{"dataset": "melodies that start on their tonic, played by one synthesised instrument", "residual_init": "scaled_by_depth", "eps": 1e-06, "warmup_steps": 760}
Rows from block 5 of the audio encoder of a small contrastive audio-text model, named by matrix and row number. Each number is 128 + 24 x the weight over its row's rms, rounded and kept within 0 to 255. All counts start at 0. Numbers have three digits each.
Before each channel's rows are labels from the 100 clips, of 14848, where the channel reaches its highest value: "loudest band" is the band of the loudest frequency at the time of the peak. Only what is clearly more common there than usual is listed. The data: melodies that start on their tonic, played by one synthesised instrument. In brackets: how many of the 100.
# conv: pointwise conv (encoder.blocks.5.conv.weight, 384x384x1), inputs 0-127

loudest band: 250 to 500 Hz (73)
conv.158:133102117142141116139151142179117138109158132133128145161143130129126128104120151121113158134134125145128112136087123183124140157140159102118081112113126141102101100092111134148094082115126095084140131105075123121159109102145113139126096141134140118127120116091151096121088115110151133097094144113117160121107133124142129069118114124163117154139130125137089054111117101169103122129125

loudest band: 1000 to 2000 Hz (32)
conv.143:137137107142141079105079084146137163117083114112132117126111126145110111122149153059139160080123120117118137141126063115151117111142148078074098143114103117121156101112158143122120105108113102096111113149103140151135130150113112109088126112116144123140123132122098103162185110136131132112106161122135135143112112113100114105089141118105094103119117108127104153114138126123169121107173

loudest band: 500 to 1000 Hz (91)
conv.283:099120139113129109200147118076161091103086147120117110134124111153119164128134107131140070122136159119137133120150137132128114125119123099103143112122103164106113154146160134115106122103122117141128119100152164134149143093132152074175139117124097131139102099131122160155226090098141112111113138116129118124155106179105170141108107116077134114139111112130113197155144103125128107148120

loudest band: 4000 to 8000 Hz (51)
conv.320:111134125166133143156164132130113122117136110129155148152144122122107125082124132128113099155120096123143153072112160185117166151158145142157132131139135130137128142105152080170126143148111149127079129123128109000156163127136140142147079120142103069133142135141133116113137169125155135146151127120152153116111134124164113162101114161121076101132116130141102110139126143109130101137097

loudest band: 500 to 1000 Hz (85)
conv.299:134110097132140137134133103104095154141109107130114094130103128091127099155075162130111129130124105122118141134149074140117132153148109162102121090091130125127056133120106119143136122136114120083118121078127143101146079101129120121165131105132146105166121135107123098112108130116130115102062122116136145121117104099114123112115117156071122133146141131115116090135093080100080147147084

loudest band: 4000 to 8000 Hz (44)
conv.280:126150121171129145159142157134116088111126117126150086130104142091108148113107078093095115139127098093136143074146076142135131113133154127117092092163142113119119122086125128143120130149021126076124098124133147122149113099158084133108130141108118126128146096160148134140088131122125123135135143142116146108079108076134128128128088137124138114094128117141089105122139131152084087142077

loudest band: 4000 to 8000 Hz (25)
conv.365:124166138140128142138172149160105138150131118148160150141156114140123096079131168148115110152095100140150141094096129186142163133136155153145141122142139130127130141137136093188165167141103161125093133137145147050133151108145131143105056112129129068120115137118101163121134157134163138176122126128156139124133163125130131121109172171142104127144141120131107132138119153110127146121111

loudest band: 1000 to 2000 Hz (98)
conv.287:156107121128128104077128141113143147171098126064135115110183142126070157126156139131153139108128143134134103116125100110120135151120116124114139130067100151120149131126096117138169113092146128111077134142135126132123128097118077136126123074127120135129102102137124140105152122130116156120128136156123134095120127169125110127088195134133121149100100115140126119123089152130132098096170

loudest band: 1000 to 2000 Hz (40)
conv.290:126098133118085020127129093121133124156136119111141124133130123089094167142167126055127147111116136115113138115132134139157128118132113126064124121127136134120125147109144106182063125141105168113117069097117124164125146111083135122152152116081093117141123140099127112173098142061069115108062112121136158100147120127145145139084084134090099124148102117120078136143109125118135140141132

loudest band: 500 to 1000 Hz (84)
conv.149:115132118110141102117110105110136134078118108110127116118115110119125132153106107112116095137097136146150076142109145130105138122127090122105151151121130138139124168137120081128136128107164137160161114019137143151112128141114123082133129156127128116159102138098117121133148114132128171140153052143115122108148179126122106099099114092144105184105108107122095140107130133093081156155100

loudest band: 250 to 500 Hz (56)
conv.304:119131144146143126105155106110158095134138133151087179088122107125079114119124114106132070096119156106119166127148099126095117108140138152117133159158124112095119119070095092105130153153078117112160096104138107121081102128168080117106119133115159149143129093100136106084082125135124107140126144135120121141114108129122103136141107136116134097090135110101088111149147147146113155149138

loudest band: 250 to 500 Hz (77)
conv.216:164052146100137133076108124152139120107089116133131127140128099113128152117156123137159147143128129155115137131138135122166125145140168081112136131190095131159133112138118089120141126126122101140096120115080110140095161147079139129040165144135138127105119096131126107134155136155114175110130140158133090124117156138141131137127133104120096144126109122129136132120100096111098122136135

loudest band: 1000 to 2000 Hz (56)
conv.126:155139098135114117111135089124162149126150127127073133127120109150125125134119172169142148117133179118082096092117118115109088151103130104159112147134133126137069156135082168115107074126093139155143073143133121144107130105133114092080078145134125127173059168109131109118111109111096148110110130144136106090161148160124149133107149152134092152127122128134161110133115118107098151109134

loudest band: 250 to 500 Hz (72)
conv.161:134128097142120107129177122163128086127166130126106086131129103156124133127119128131101144102144112162112123100140084157099127119157144117117103137120122122122119162082079114132125096113079145087128086097109118111147118115151100101093117162129124114146102115118128129120105111123155153110100119136106132108147122104109142148110109130103110137067127124115127132121131106162079122122132

loudest band: 4000 to 8000 Hz (33)
conv.215:066130074144129115143122119119109119113094118106134089161104145062125111106108119075089111116139101135118124153131102160141142158151151129092062101116124145122118136052118106126132132142111126120116106086122123095160129134137122105128135153130127127143113044160144118125084131136120083152126132118127135085127088019116115130117144117120133114121115119123070118128107134125120127138089

loudest band: 500 to 1000 Hz (71)
conv.138:135086138110127078174126088081138140166104135094125130141166122091120185127152133108085161086135125124117128137101102100143133145145131085081134142119128108145116116099110129168109061023119123123120128109120120166122125115095118104163114106137147136128124111117108107170143137112108121115112137092102152110120128134107100121129106111082144133128149106144114136129093131135111143149156